From a checkpoint of a small spectrogram diffusion model.
Model: 11.5M parameters, norm layernorm, layers 6.
Training: soap at rate 0.0022, 11800 steps.
Data: trained on tunes sung on syllables by a formant synthesiser, 39062 training examples.
Rows from block 3 of a small spectrogram diffusion model, named by matrix and row number. Rows with one number belong to one neuron. Each number is 500 + 50 x the weight over its row's rms, rounded and kept within 0 to 999. All counts start at 0. Numbers have three digits each.
After each neuron's rows are labels from the 100 clips, of 14976 (inputs lightly noised), where the neuron reaches its highest value: "top examples" is what is common among them. Only what is clearly more common there than usual is listed. The data: tunes sung on syllables by a formant synthesiser. In brackets: how many of the 100.
# fc1: MLP up (model.blocks.3.mlp.fc1.weight, 1536x384), inputs 96-191
# fc2: MLP down (model.blocks.3.mlp.fc2.weight, 384x1536, transposed), outputs 96-191

fc1.532:537458426486562528476521430523597477524482525549478524477436530483499538452559543401468544458506534556444516522553485446506408446543503522480516549506453559512475531483498405470528407493581557548606525466467481528532554499619545500540562393463474392595392461437533468493545458490522651466
fc2.532:483547502394563453544444472390544527480567459485401573465519445618472421533534440573460530502450539384517522535427563543507531534473515481520471549509456508436468429428520502635463449559486490494442449494516468519463495540393501420565441517461526565468569480555413514535456502563451496532
top examples: the note C (62); first note: F (28)

fc1.519:453438619533634465503471483444577511477477473509502483403490460437436455515593525489458535440469569460520578498522587504493528354438570416530549485421468454540447472519479472527478472519542507586443423506498588501551549505436500494465496554458517416477438616529481538455538604661506415526
fc2.519:492491548484367482424492500564517552399545438444602485449545588423433498417514517607456547426500455507556499553500453455508497502482475475435458511584496460441401510497626591441505541443467441541493485451543506445489423445553444466489505513507558525604570478590476466524493543469562568392
top examples: the note A (67); child-like voice (53); vowel: /æ/ (51)

fc1.24:602507482580556538419513489518417505469443447491478545501521524559390482527497491534420470577515550454457461520448551483487423557507518519504533510419410469529487499619425545467585469569508495491559403499447416580396526459527494503530504473499499456488630499506548494471408553581493450617
fc2.24:356487512503485466502462476547624520501605451462557480530484516437474502522521567455544471441471477488527521476464484516530592567487490491530445476455543515426471506488590524431542514483580483542438560472502557461521442598490519516526551494511469450482367511482485423404556457483490460407
top examples: low voice (63); vowel: /e/ (38)

fc1.385:493515549544442537538478518463395423620546541525618455561478518463515547444484496531482536465469465573513430540490458464579528549458426591572583452453543533617508445443433423502578534532483531538444541518551453557511469487499504577579483555518491510471572587454451559488519581433488476474
fc2.385:517432441514516487493514529461540524553462474374399472541535556546516435573506575567527522409436557520533480554490487540502527431474483542489416510477543550507571495549490496475471511422582496505548475417502476491491514473436429508346558449481510581401449582465536534560503570461513390532
top examples: vibrato (76)

fc1.655:575526511490450521545529484540458447498521448484459415520575425398533461501457438559575564501502424505447624496446509478503458549535586498437567480455552562450451471526476468482474498589556550419463500554452474458515429517444473482417506540448555446357565516522573415585515529462497443496
fc2.655:477454515494575403527469443441482531413399528455525614495492571592510512530562547470415463536499579519531409486559495468486524445464409468498445537573466416556555571466514519537577516490513418551507522475525578528469537526518479541589505396533508591568457529465515585411538426568540520536
top examples: reverberation (78); consonant: /t/ (37)

fc1.588:393456435550562526496550468469504472489559493576420444368438595479484481546507520509600602492551575537391457547477402457454525453541507533495533475579519555521516460492507409504459529425545440511462441524651472517464515445550563467512573506530533412521480450400454499608569476607519497445
fc2.588:441464559407592557484517543530430437451520450517540579533515458507495519493523482471509569484564454548416492547563536519512492555538460449579572555498453505479550509485477586585524463484549426527526541484544498404453393510569535497532562547512431451533505489503539436451486534557377539533
top examples: vowel: /i/ (36)

fc1.662:626515580527447510528494459590517475390432547487425482508553546478442515525543518444493443537505589458574455523457472519508459470596447380514516450412551504421463505522540469484456548442552612574530478472536532504599528550588529547482506523427526470473575500490357554540494553470460474443
fc2.662:459525501491521543538560469476547503560506513453571503514486450543523513466492484527446507434553412467524526447585489494396479601473552529483528518466483518540504568457408538465531495509391503534530505558521412505547497539530482508586457464467566567533475461477576457366501534408562497601
top examples: low voice (53)

fc1.79:453485527448396512474437464469589562454576525554507448533514457507498525567470525447505524511550536512551553445573441566399514526481513393565599499499529544585501429369500551584462560540591509499450458464510508533566470487525474531463468502488525556554557484481465485531548617573507524449
fc2.79:509558637541485500503497563463573474415520563402456590538451525529463481581494458469518542500547509519507471477510523428523483451412436423474546637522564563575595457406424497486534467450437538531385550449544538554509513412527469547582475575524528505499605525536525518414510564532418495535
top examples: the note A (70); first note: A (31)

fc1.490:460585526483492594471460561494520457495399534541505561486487567503504504477522556471577554391530422590472482632537388480565477401610520526521488477516444465549559556534455531555479424539567548439477464495516458552518515501526536478467380494494488540435527528512522466517496484494475503462
fc2.490:496457456472366499563470467460540476431459518575552472507414602455547579449539584457496532522503468513392516559624562477511549505547476508543472490481553550429446535552427502497485423477532470526507535453443547541551418508460600503487550474507568552351575577497458462513495443510423569485
top examples: the note A (78); first note: A (42)

fc1.565:469479530464569528499504588551484429475574491536456575426422528513493535562479492469444466570459548507570584482539529418597503475542484498588488530515457573585500481406512486507472444554576496493554458589555439519525510543416478422452500592441452535567519571535509509577503448378436534429
fc2.565:422610473561591513445505568502501563412512493560485328551449599474454411447454524518496549573530532585553555485496516523571537475516448509500506487476436543552441526505454578526546550469465554490473428526505546532508478584462512516443562435508463563518497409513563429588461429602498469495
top examples: child-like voice (63); vowel: /ɑ/ (55)

fc1.681:527525486508477439565513473545485484570523473481537526483510568572466554506522602573472477507375535536488536517365535435560485490502531545523506494575529442530482491551361454543403448431559502438475524500441560495541449519474519487539575481422578413520421446578505601553581516530496517538
fc2.681:469421532501491513546543445420476569474476510452436568516367559494463536542570509434508527550498465429505504560495451514508480434532502512487544548440523616525471558513527433505507469423467594562474510446368485613524490532484502518533553499547444479459511484472472518491446551490456499466
top examples: vibrato (87); the note A# (77); first note: A# (27)

fc1.430:437489544539499542499418555491543472466547470460497545416444518409531504375634533592506475521532582433562541514508456430471494436513521475499430465450467534486472515463496381521516481449466625499488471467457447476440522453508494544538436512497519502448515573591434585470413484520550483443
fc2.430:540484459498491422523518480527509555499459504571460462504509523540530506602372355471522518552435447466474463481516569648481482535408380500496574544521528427529517522547546546447531485451520418493481532512557483509551519588463425503520487460492421490568511441418533417582561522455466451562
top examples: vowel: /æ/ (39)

fc1.97:436429538406544435540469533441594458558539515588596445493568469471503515433505526474458471477480505501407428427424502544463485530472466477523545464435463495477449457547581415498495497512549435499510437449500474508611468567508428501486508480557534397551453497403416424500529515509593401507
fc2.97:493575460561495585489536472543436479446493549513539491508523507506540457531557530485589497494434523492569498553495541549510480434528529439494457552487547377544566486482521541529411574520473468529566530462494422558482482455487579518551514435477483513533478587494536463425478402459491542462
top examples: vowel: /æ/ (36)

fc1.688:583473525565510480595501460511453528557460517522570531499514505439406553554525544531427419541514447447527525427503567526497460441522493448495545532513568497470453451432489421425444514413526565558471516548524553474466483537514553441518449496447447427456478369438521482445454430494534615486
fc2.688:558460451525483511558436522517595500398498533479377444516516443507559478592455469498571463504421513576537486446567477440542522540525500528577538506623431496457561517586533589565582580572487540593471420483558381509539443499402498466524431537437521585517453618562526546536508568526506480571
top examples: the note C (71)

fc1.184:425464535549531471445414492572550441495576557492483465439530555523560429511523513526536529498410484480473538608559450531515623456528530405483494491494497550449518474469488595468486437607592598550602453546505466441503496537527474590527574462523474553523561526560514436418478632592506585446
fc2.184:570495596608392503505518485440436573581533467557518558475559539550447521513478533515582492585512512585511460579454417414540557443457529490498386469498529574555466524550428482498433522508593522566601537503515421434477510488502507508505499449471538539503396551455402500595529516539469580475
top examples: the note A (98); first note: A (33)

fc1.14:447458497567530581361566421464462597463512463472528510507502564473569524576533513559557483471498592490562475432493535438439519446441512524404477580514517596533465462390438550459508507468534542505631482471494472505494578470439486412515559455614535494451544463514404478507553484537525549527
fc2.14:481463496483478517539543538558461501503483532528577462386465450506461491528538456512480502453456538448504518537552511498432556548470507546470364550587503461428439583530556535461404478594577455436434509580491492406542486510491441534446511575446476527497526456492550499487540390447532485510
top examples: vibrato (86); the note B (80); first note: B (31)

fc1.672:512541472405477537610480468556468440517408510481505522423514485450489423518580497490456475471496370567488470527474506491505488535489504559454501492460434459553573482505493519549484570388402461460465537469575452394542547499596547566511503501618516476475482499469538523412488448510481538505
fc2.672:558463486511459452540535502597491456547495502548561488501459505504499528594559603486529516477412436543390422518487442475526409452453511516548505528496451498541531524530503535492530557585520440488553532438496522451559622479490528594505546577495470439481474461496537520432549516487548504448
top examples: vowel: /æ/ (43); mains hum (31)

fc1.440:519405500514569524504499459521491549447468503546451577502463538477512525508548510485431433492454466553507433532581528463477524476485543531455546543493506516532476501501513504394447417526605461501485503481592476547444497535512515497442482508426566498434439551576484530512388459491471502518
fc2.440:452611485511476458590476570508557444411482472431385532505426501515524515501585468486478546497367550524475548574533449455531603535509500541551523539470430504509460506444475559520493512464522468558467451486500406507382493565530495435436490466530535573637504533409458534509475482509424477473
top examples: low voice (51); vowel: /i/ (43); consonant: /d/ (36)

fc1.706:486561434437464611457532384452463492533516485488598575498517515575480425552528473441487583573546470567416568448592437557483442539483522493475398463551550472548493505452434472435446508479490439548612536565466527560476523479609454490382454540523515430477498504562594484467475549416508529499
fc2.706:493443544528534437511476670582474557460495559605437420485435518446508560443521471526427493436438529382589521548416548419548430490490488484464503489361417539458546493533531465492484430530497505399432366511473485480496513601448520474587535508530485525498514546455535459476389463478621457489
top examples: consonant: /t/ (46); consonant: /ʃ/ (32)

fc1.508:508461523495551403503489514458470595350445498440529506436459535493444453489476556465455389583493583482516497420475523517483555545453443446404521510428486456506464531486483473450488493486478452562499481590499519412511491427494465514560589513487580529474517462445504523477600509533457517572
fc2.508:435473478501440435538520483519611485612446526436422503530505471552488544441491579507459512430527431396551518470486513410495526496456507572631575545518462517543429471431494488534492480454548501513440586552530517522503462531476523455462437516450556482450506538484526597424558514480489319510
top examples: the note D (71); high voice (51); vowel: /u/ (45); vowel: /i/ (41)

fc1.32:495447518570431377471511545508487452437494477557463498516617506524442542482452499506513481559469550436442490471508467529455566496457515460623592503589445407515490461436530513542473512466559556471542390475549459500484515561492507504389494441414504592483552459599511515514530439451498487523
fc2.32:460540507482610560489534456616533511479542461515464524547331568477480422479555535448465502549465466513542489542488530486563485490489542421405476498432531622551398511512425410474469554574403511476536494495513489510502520444534521530580460558560519405343461421392449550458469566537551527416
top examples: the note A (78); child-like voice (53); first note: A (36)

fc1.176:447457426510531503559531530417389426483454515500430600514469509479517448500356500406481585439476543468460503552543467425596533490475575454532570523491445498506466459500510452487557516616426448528515577541474540622487485416496526504510452532488464469481452572484456501557464465426466425577
fc2.176:508538537512409482446494474474591564527478415495582412562492483499519499514601476514510428500515491484593446473484523559429480519507433557504492488533513546496568500466522495526430492455588520472433415537410415362577538619507505573533542533543520534542517449572546485503469534527484573417
top examples: the note D (79); first note: D (45); consonant: none (31)

fc1.209:506522537524548604480399656560474513500548479522608434527523590539510564451530492424508526495544538532480502470660497597476468535574536466436563551493583476447481489522462513521540510516439482483464509615449500624497533616462561543536467505518533483553420411477569510453631582497544511474
fc2.209:516510454462547429428474473392485515524492497464471501401515398432548460493474498488478465482574526518473540455367466456442508390487406501557414452557433483491470505535488474519417518513624510507451506481542516554526415378596463475501602458516497609440638566523534436560423421491484542570
top examples: deep voice (52)

fc1.367:521481446542550550546557393430583430545450428511542456415556511524556454521535509427565563513530585500476444486492470473531572565556474497476473467526501599481428408554643521420422499489523501391518566586508588513544511444447493525506455470477558427466527445563509491491458417580496540514
fc2.367:506549528480510483530507515515539404430510574495448465575481517510524453479426567563543538526497566481474541554487424473509411551498553588506628522536474477516527442444564530602511595444502529574571525515496491554438439561564533531539374596516516484514490566534446460604481535483500490527
top examples: reverberation (83); vowel: /u/ (39)

fc1.332:553521493507530544532436569492448461467539507507434525615553554516515484524570573394460486515522534486466447503444485428410455452537492527590456494561526439520538537497549437634523526477496518528511467524431457443555431490453485479427528459524552480648485534552502581442494521475473622481
fc2.332:530466455514503473572460516524478527487531502482585457496453502489573464421458481555629462469488377581516511532476504453592642479504560492498469549540504514433532492456572541422533411533607516412463502539415419474467471480491570473483485511577504535441468422547469550460428546478365478527
top examples: the note A (100); child-like voice (67); first note: A (45)

fc1.413:482519502521464482468530516564528538540567558450505517456523447432567486557448478480456487547508422555506458446510490551535524532473491517527559574561449432440541572540547441530556471298462477519414518466526609449524456462494560505509510462416382429478533476468485518495527553414425547470
fc2.413:554538470420456565619518506494512486453494500544557526505472450518446534552490530479485513450520543548511562502456570531503484529497510492410535460554536537507425495514420460469529469567486493558407467493403438470570525532489527583536538460492570496449393540424596504487482543512464527439
top examples: reverberation (98); the note B (72); high voice (55)

fc1.436:478427532431506541445543422588471553595546543534480460480494432461532446490480466550527455487542550477498476501418452496510537507542521497544413498486416469469552524442456477562545536504466481537469462516517556490473465389546486528428425594590458411581561509610489478511411474467393481501
fc2.436:470524511530495515463482474476537448525498531466519504474534524484452536527468554495459488531479485432496513545479493497527518574529450502482556452565453575519552488499548483484458541526541475496550396601418428585479427551477490469496433601445531494518460478513603564533477520539526564494
top examples: deep voice (51)

fc1.594:477492601401539517406553582401494602429519476463579499523590512574482541472495425551494491497443463442537518592508533483514506434484494492509510476514498510594484497462534520471505517596506522525527508493596524501478527481488408503536506530537541455435402526464563376453477569465424482504
fc2.594:443396381423533500539471504486431499566425453511457530491468556444472394478537521415514576551501404505420396424436531563568528558482619508522531470514482493471413495531496538530519506453448422450451427497482419613519474523516476529507525582486423390521563441521474480457515512540549482418
top examples: low voice (55); vowel: /u/ (44)

fc1.752:517397440470529461435507480503540523450571436588474499589520489544534524481612542428461475486426495531377425521492565427448533495422574603628438411500437433473492578474454575393478548421417525466444423499554458459485560478482527422467546492461495495523520489442494591486531522545422502530
fc2.752:476569568576510549609555537464479541523415612463539521403474603470483499441375529584532562467479454542526534497532417516516494564507433500518564524492605551470515460477495459559514419597589565608510543536460526519555419447522463515534434558403526505492451480572515410576442457539529489491
top examples: the note C (57); first note: C (36)

fc1.542:471599508473476487413435436451528457567506511518417445492449485489446467530567576579528593545485600479520501452461453436483515478521489476419469569576555457426458424498524557491537553488557486482549555448453522491456539492440432414528508434418538546479476602535437486473407448472543505527
fc2.542:464470517474499534458527495494458422503466538610538570528532471480462426527578560535464418457560570458534466466428473470529425480485531538461548524444469542447493544423451561524479493451499498420490524527474544427485519520556572453447445519543547578477554421508520599520460587536341482429
top examples: deep voice (90); thin (high-pass) (29)

fc1.537:536449577397490591560450473417561498506555417519546414530381569532519551471447534525516551616568380461514381503511445436546473528519457416497512507469457539500545508524578501516430435460533524509630476534502445437518509496340497492587626481461547511427383567391523446493557597454520482464
fc2.537:435516443499553446452551513551430531455502528474429515407579398528487515557568461402551440437538555471483606462564492581466476461470513541486523472495491408500472560480468619410534514525463505503409577480494480487458463522622480466431429573491459483576558494570520507497486421519569491529
top examples: child-like voice (53); first note: E (27)

fc1.351:585452538466593493492428506522482498525513452531409407431517422498540479453502559485504573532507510456499515495571595426438497475465469535508542458486650528534501546515443412562592401458497543562494498530500490496484511546492459491517420515518458428598581502584507465485473394481453503450
fc2.351:510478420490455495521460472454525481480513554484479496525493630589441556498528406531509403435486431508611479456436450537547489479551499465544462473558334501546530503558531533531441624482548430441507506544533525481533498471469606486472576523493542517379405448492539535516520561585571468482
top examples: child-like voice (50)

fc1.730:514512482544502492490534572421572556440500457537514527515474490476505541482545516498498490485512445500457478402511532540544492506571459581392506519408487495513554532510547489506546372567517519418521483484485483465530476473522435450459481412566485594558566419481544494563463458568446523601
fc2.730:457468482542481395534472515617462547430479565516479551508503525559544475439395407523587546519497431508423542429560431446481466462597478426510464454504505518396419569462531430481598539439512511451480484473473581548568473488534543409469485444525561471522511422521481455437456463552466500379
top examples: vibrato (95); the note C# (92); first note: C# (45)

fc1.398:550457590426409515487542540486579459479441471493514454502531551527519519501641464442503469439534565526496554541559563433504463459526530502416482399460539530546409425545487534427538518465600454546492413456540531498621431483549461536492520479473536583485528518508461530463560539495511529535
fc2.398:551450475512481457451600542469563407488529432431465431466463510512452521531497553456558448526474518540581467591579445509490514543603494550507472484474477438435496478457547507558542534472490485512526563485466537556447535463442570573472447520480433474492483575412462416490583464480507392520
top examples: vowel: /i/ (68); high voice (64)

fc1.358:533488430521431462473517461485464494506525560456561425609478508550577526427465481411488549514544411534415544582524387547506490458551367478571480468552492515593525504511441551464584444465552529551468449461500420578472499466497544481459546513583480493632626488480575537476511457511505584453
fc2.358:493477519560466418535517446532540503593457501485434497419444485477443605448427509547478502464511552440574585528574472484527478537505460467551507486514448463413447510508574481524508504526522504502499489606586516513545461506582549483434461436581480586452517563511481551360469561515548474553
top examples: low voice (54)

fc1.177:570423454396497484524509496560542416554439473553565450464489608487554417532522398512466505568511514520571372441537481581435512561520447535539551487537535484519588503438433497439430528533629480453513528547424533495594572489448399456565559557423511505581409535476532541467447539511449512506
fc2.177:437521500505493527430508478464533558505487543449473604534445428469478542502492495623494541355487454478518551590474523449503390460480474438513497431472486483544396539515473499539625403434391516532514514456505485521479521530564550552417475488586487417499531454557378451604521486516505524521
top examples: child-like voice (58); vowel: /æ/ (47)

fc1.591:413467528457479539519439349497517569473439420495478543486467519603398512560546424610466511567551485471437448482504546504456485541557503586551500440502456570585518501517491560449525511529561517514430475564465551616422548585593504485512471458498496452569564532534520530496476545592461550474
fc2.591:528518542508644401460536577486531495540511609544518435525493514413552493477499547437523615432462558561484500510546492445613473486547501418490440523488503447469555436537533445481480466477495384501553535506485500526530501445448461497545509608523481533430450379410441443479464488435542539635
top examples: vowel: /i/ (44)

fc1.88:574464439574518531452436469495500496468484494531442444559480483538520465500566493494493417485500543530393500581481462498484534479476465501546475462551513522537513582498457494442529419521562454362438515563514517542463554553409579528481579494478438540467463541462506438498469452565582502530
fc2.88:483545423517478552591518480557537520431500588488446548445494524416511505498641584477423485599481417570478574432526499467435483505508530504496511521408532488500499532385478518444547428488603526533581445478538435568539491541468475506537538598425529568589569532451493490504569479544492486570
top examples: vowel: /i/ (42)

fc1.243:615388505361569464422521549518454516451545531435417597580522546500433506461496482539418550532529491472482572435458562399554538533437464533511498357474552509446465567538476460470561485481450443527559571477514494462525419483486510449500547496493515524540512474511521483527516507470461420443
fc2.243:414552527587395523549437427458496474505505477442538449403427438478541437524470570452534489455413479525488446542492522598480510495498542385497581653513507486530522456544437526486477426566520543460471481464540496501458585483468515564437554548548469536466498490507445529491505541558564603512
top examples: the note C (60); first note: C (30)

fc1.344:483508490396544473452508553518578531529491500432492500374529398551501473566457473403491515507460517550557582509564454607472502448471482415541485476521472407611531492550510435542482508537554471471522549496523459588548436459529522565470536499431509489452495531494439585553426552515416473496
fc2.344:476509430466429445520487472503473449490550490515464523480488499485597523438507541549551468442490446555520547483495517385507553494564569427450518475422469458552492439410613507524501473522420451469476516448426489540512511450614511534503504467449432433566544552496569540519469523459505501475
top examples: the note C (85); vibrato (79); first note: C (37)

fc1.301:456541536510481552529513481554455420504458570435565550453344625357476494427518451487413587503576459532529546544484549505505582500551482434454446569460543590530528497564486580567494464439564440512520514486493479539523512495593509473472526512534559411500537523499495467529539411503565489508
fc2.301:402542461468493469558564432481498494462394544575545504515465563517508514411477522454410453569496500457436502391483497579490450425510534474544475572436488528484562452470388503576504454466546560478511537524537495538531452467541443507616549493558505405401492495490445428548472396523482529477
top examples: first note: A# (31)

fc1.179:492492559431503467533523514528506530423578489426436418535500428478451490502537609467473486528434502445453531548479410509484470523429545477536459445455475484525503478487474537513556552414469480512465435520537486484542531525482491429516521614554552510470517409526515487474431459497429425568
fc2.179:467555547486486549474521438477480493546432497520583535459499484476457448474444449488481539470441513553489377417548493448456563466519536464462524559512494514470495468550492533494447454552601520542531550508516486442482458438529514508385479473456386506494606545392461430431556441524580538489
top examples: first note: A# (25)

fc1.193:499493544473480524476529396404479491432516513552523480517497444528559525531526399523533472536462518493489526517485449419502450557556529510587550456485571522495448427529547552481609441512546499429469608548488479471513454455534430517448516489582533532488459487536523530505607552588491512503
fc2.193:553602549499532490502515460473424450564484469529492449437555440511527462486533419561504537491528515594430536445563515500406485512582447420447516502456481554538629504510506528458451402482458480447488454518425369482497405507519588507475465470516497579576497454586563508538589492457490641458
top examples: consonant: /t/ (100)

fc1.369:483445442606516561526471533486526559437478561415576408430571487500519480458520560473500481440521520605693581549518554459521578624545383557566532460537509449453497471457496567508522448467540410485422587550513404444547474520492416520517402566493377484587423541452559579486445536557523476542
fc2.369:489618547441508393477508552540488472444512555562420504491423492514442540446575533545490534520412491447423382424513489513553414477531591429486480521452490414529530450530565409517489502517440540443501474516467506565578495533577503461477549478528477362571554460566414531599529474463501457400
top examples: reverberation (87)

fc1.563:478438412458537588502538433486517529536515421483581480575492489450501459477570522543496385573455507474457411466535575597498526413485630537522478598398523613501439481538420495559553482564480449533432452490493507524541438432428594525490378427492430492479503453499526551614501463536576450510
fc2.563:504584527465506491453495612536513501447466590565353545509542576507440514547401440483511581468464504519560650553484476517431530554543450419502498442596467474506504534465492512421475498500472529422563533482557514501487593564490455523508567487521520495485517489565427422387421523481462504558
top examples: consonant: /t/ (70)

fc1.223:455551519463403421582487548460458526472459441516520432425526508432408507461495517480582527476465534486504623488503553600483445491585505511513525434505482458528491452614576502574387420480552544482541592543457392495481441522500517462554507624496481549521488533462519435582493511545555574395
fc2.223:557518523564602525486490512542518450533486547393495536528487455483561474518455512438465502470602459473455409551560517378463528440466395478512482491492448494528478509454476502503606552579442499428482394505533591480494493465448492483439531405541511466507460491594556520470502472517450410465
top examples: consonant: /t/ (64)

fc1.8:382465473573468503478452583513492463436520453521519529557475443484459437497519553457436551533583418482511521524498466518576446477535510456468452539489450522557528480462449551572459511470445456560499472584460545440448577529447457414356549420470547499545467481508488540474489558519547526595
fc2.8:553564457359555450471515413456476545513519550497532518474488555543521567426456422473583471481466542556480387506482514534450619539574454479498528523483597498468471528486509432483552459524507555441474586494501447507463455480525566546525383583515428465539462558463517552496546493473494484419
top examples: reverberation (100); vowel: /e/ (41)

fc1.127:555482563511560536583510496466529458534454477528462423468519522539450547517541514528441428466541527516420532529534585508496548589465385498539447534574499583539429456418606488506581496549547573537478409554502562517602502486561544534492448624364585549497517568480520506470432434578535507536
fc2.127:403510485414511532443496488447463491553431502502495470517540532471506543481455553520473489534523521476516559479606495492487506487509394529511506613433507485429545431462506481486521483491410491483443595529529493419504519573500470503448600540457471505393519571489521449459625526514473509518
top examples: reverberation (96); child-like voice (51); first note: F# (25)

fc1.489:536497532474536609543393434460577491498512567510525520527505508537603505506506437481473518631453509544451571546540529496480574503538479485520476564563520429432462405495480492474543510473487507497495517526475510481555401515485453455466527443579503451531460503493475410474475516508484427558
fc2.489:439496450533454437501558601562407558492458472476599461488473524518431476504491567486492478396514487500519481522474492498520419579519590557526559537503524539473468541549500513466430486501543526553523467489543445467430506472508518533570412494500493454546504471481515441526496473503509536509
top examples: mains hum (26)

fc1.696:466475400565481586503529514465418495509442509514538506507471554458523422503535469527490465515526520487458479539502574395490395417406500429497501451466609493512494486493466468443474529500422540594533548504577496576532497494519453437481521483566463416405610503480476480523485514405467556429
fc2.696:500610544538469539546486485456484613528517482485522574422449592526498543513510508450496496467460483498426549495452449443508522602497523518486405476539582474475579568505609443432685539501600447563384621561457515549460511490572593511454427572498407493482493477547444454539518545457510529559
top examples: deep voice (67); consonant: /t/ (39)

fc1.724:541493467447527472469542465449480526504511549570575571451504516410486555554509569455507467529490483624490470540533542496553529523493505533409542436580511539401426515508445596576466449481413426483513494461508424598515431482495472503515505584497421545455528445544613551469521518618542496532
fc2.724:453516496436458558449496531507594500501446517420493492476449542512499579515501473535465457438490516443434499513617509531488454533567436515557512526576492543471513567427540501413458535475513542509445553573465507429587503500586481442508441380506596553552489452539601543441583479487493589577
top examples: vowel: /æ/ (49)

fc1.727:455465507496531465462420513581565489371480488550486487553468536474457512529563574531512515500536475571429460515492566522492527424524467478515498567483499530537497527491486474497548489450455528526482611443448493516447444496525500423470452420505434516570542447423567496482631521536482433409
fc2.727:465487531494474494487470519453568560488495447461436485568576554484408543484559529506425526504538456499509537524536400452564595548541500522415475477509483580547538464526464499571521548529461499541459638529454521542540542525456425500516372454483523530506475514503618479438565573366570446455
top examples: low voice (72); vowel: /i/ (47)

fc1.549:435467498480489609578646464494424487564552438570518536493503477534507457440498445486437521515570470514546452424497589466424563464520445533469473422510449508569532491462501436451505400422521540561475492433472470567512390541573379482479503613496488508506504536509566493537466474436560517620
fc2.549:525586490545534448537434559522526435507450547511547519508490517466538542568553541467582498493446559518511597622471469553595425572597497500513468498514413426424502501571479539500513507536470500511495482514619496507460459490462556486541469439525440514418435428529629483509543500578463553502
top examples: child-like voice (69); vowel: /i/ (37); clipping (28); first note: B (25)

fc1.484:409491516479411473597502525467451424574438486479520540504480421487515480498546432529501446494476420457492435425540470567541442471469463512496520451559486520584492522468406444508435461552577543482545435417491467499535413408492613559473542440601546590529513491511473512589553466415510478477
fc2.484:494506518422534363549444536547430450418503468538482465535407547470447570482493484513511447554497423529515481570551484469531495549514545560417478496479485454492477476494520420521439536529495425574550506478508489557492534505629504411565463531436506508481512537542442556520506464455487418488
top examples: the note A (84); first note: A (38)

fc1.680:484545493446474496542508537522430461500453449439531494458607490477480484464436499495475464594474493495512504488501503463473474514497478505492507490507478487557532467478481496453625409526502448457513441496489509440540495503496427403426486500546513526516596416612510518534522530538454524489
fc2.680:528502547588487423507487436457530480440549530505520501568442555516511498570535625553489581448519505511465482523447514517511494501463527492524482458537543493471493499517536498493417507521513568500478621477506444599435440468459592541617576516562458456506438554465514501448483492529537492578
top examples: reverberation (98)

fc1.150:410484618402436424493448448484482475519509582446481489454528525459522553520511493521559452529521454477493498544524527513445478460501517578462586595481495496524533518502459541453453396462520524498527490524452464500538478507431578494459459424551458526492428438454490521553474492466599455446
fc2.150:535434521471495451534434553491556525521392525508482454474448473414491530513503613548555418551428515486517531485516420548506517512439576469458542536448509435563514568429502463524457539399554544569431484453387629432501528516498523439546520536552522535517528446466473568581452603433580614426
top examples: vowel: /æ/ (53)

fc1.548:494471528589532489550489518576497529584440487504502586550495460437507498391536413516521495473442491505556491486474522448462537475477491426519412411551552484394556460477462523448429475435491545544365486523461419561459436586533446611544442507464514477471532471631387477624438330537486454510
fc2.548:507580551485525522556462521496463532439608512457594472457491502531536515594506587448566535514507535502457443547506445545558439535514458557461564540488485483599428581488481535496581562505486444483632468468492506481612555418469529415489538567565496505483446536477596506339547581513458518485
top examples: low voice (52); first note: D (26)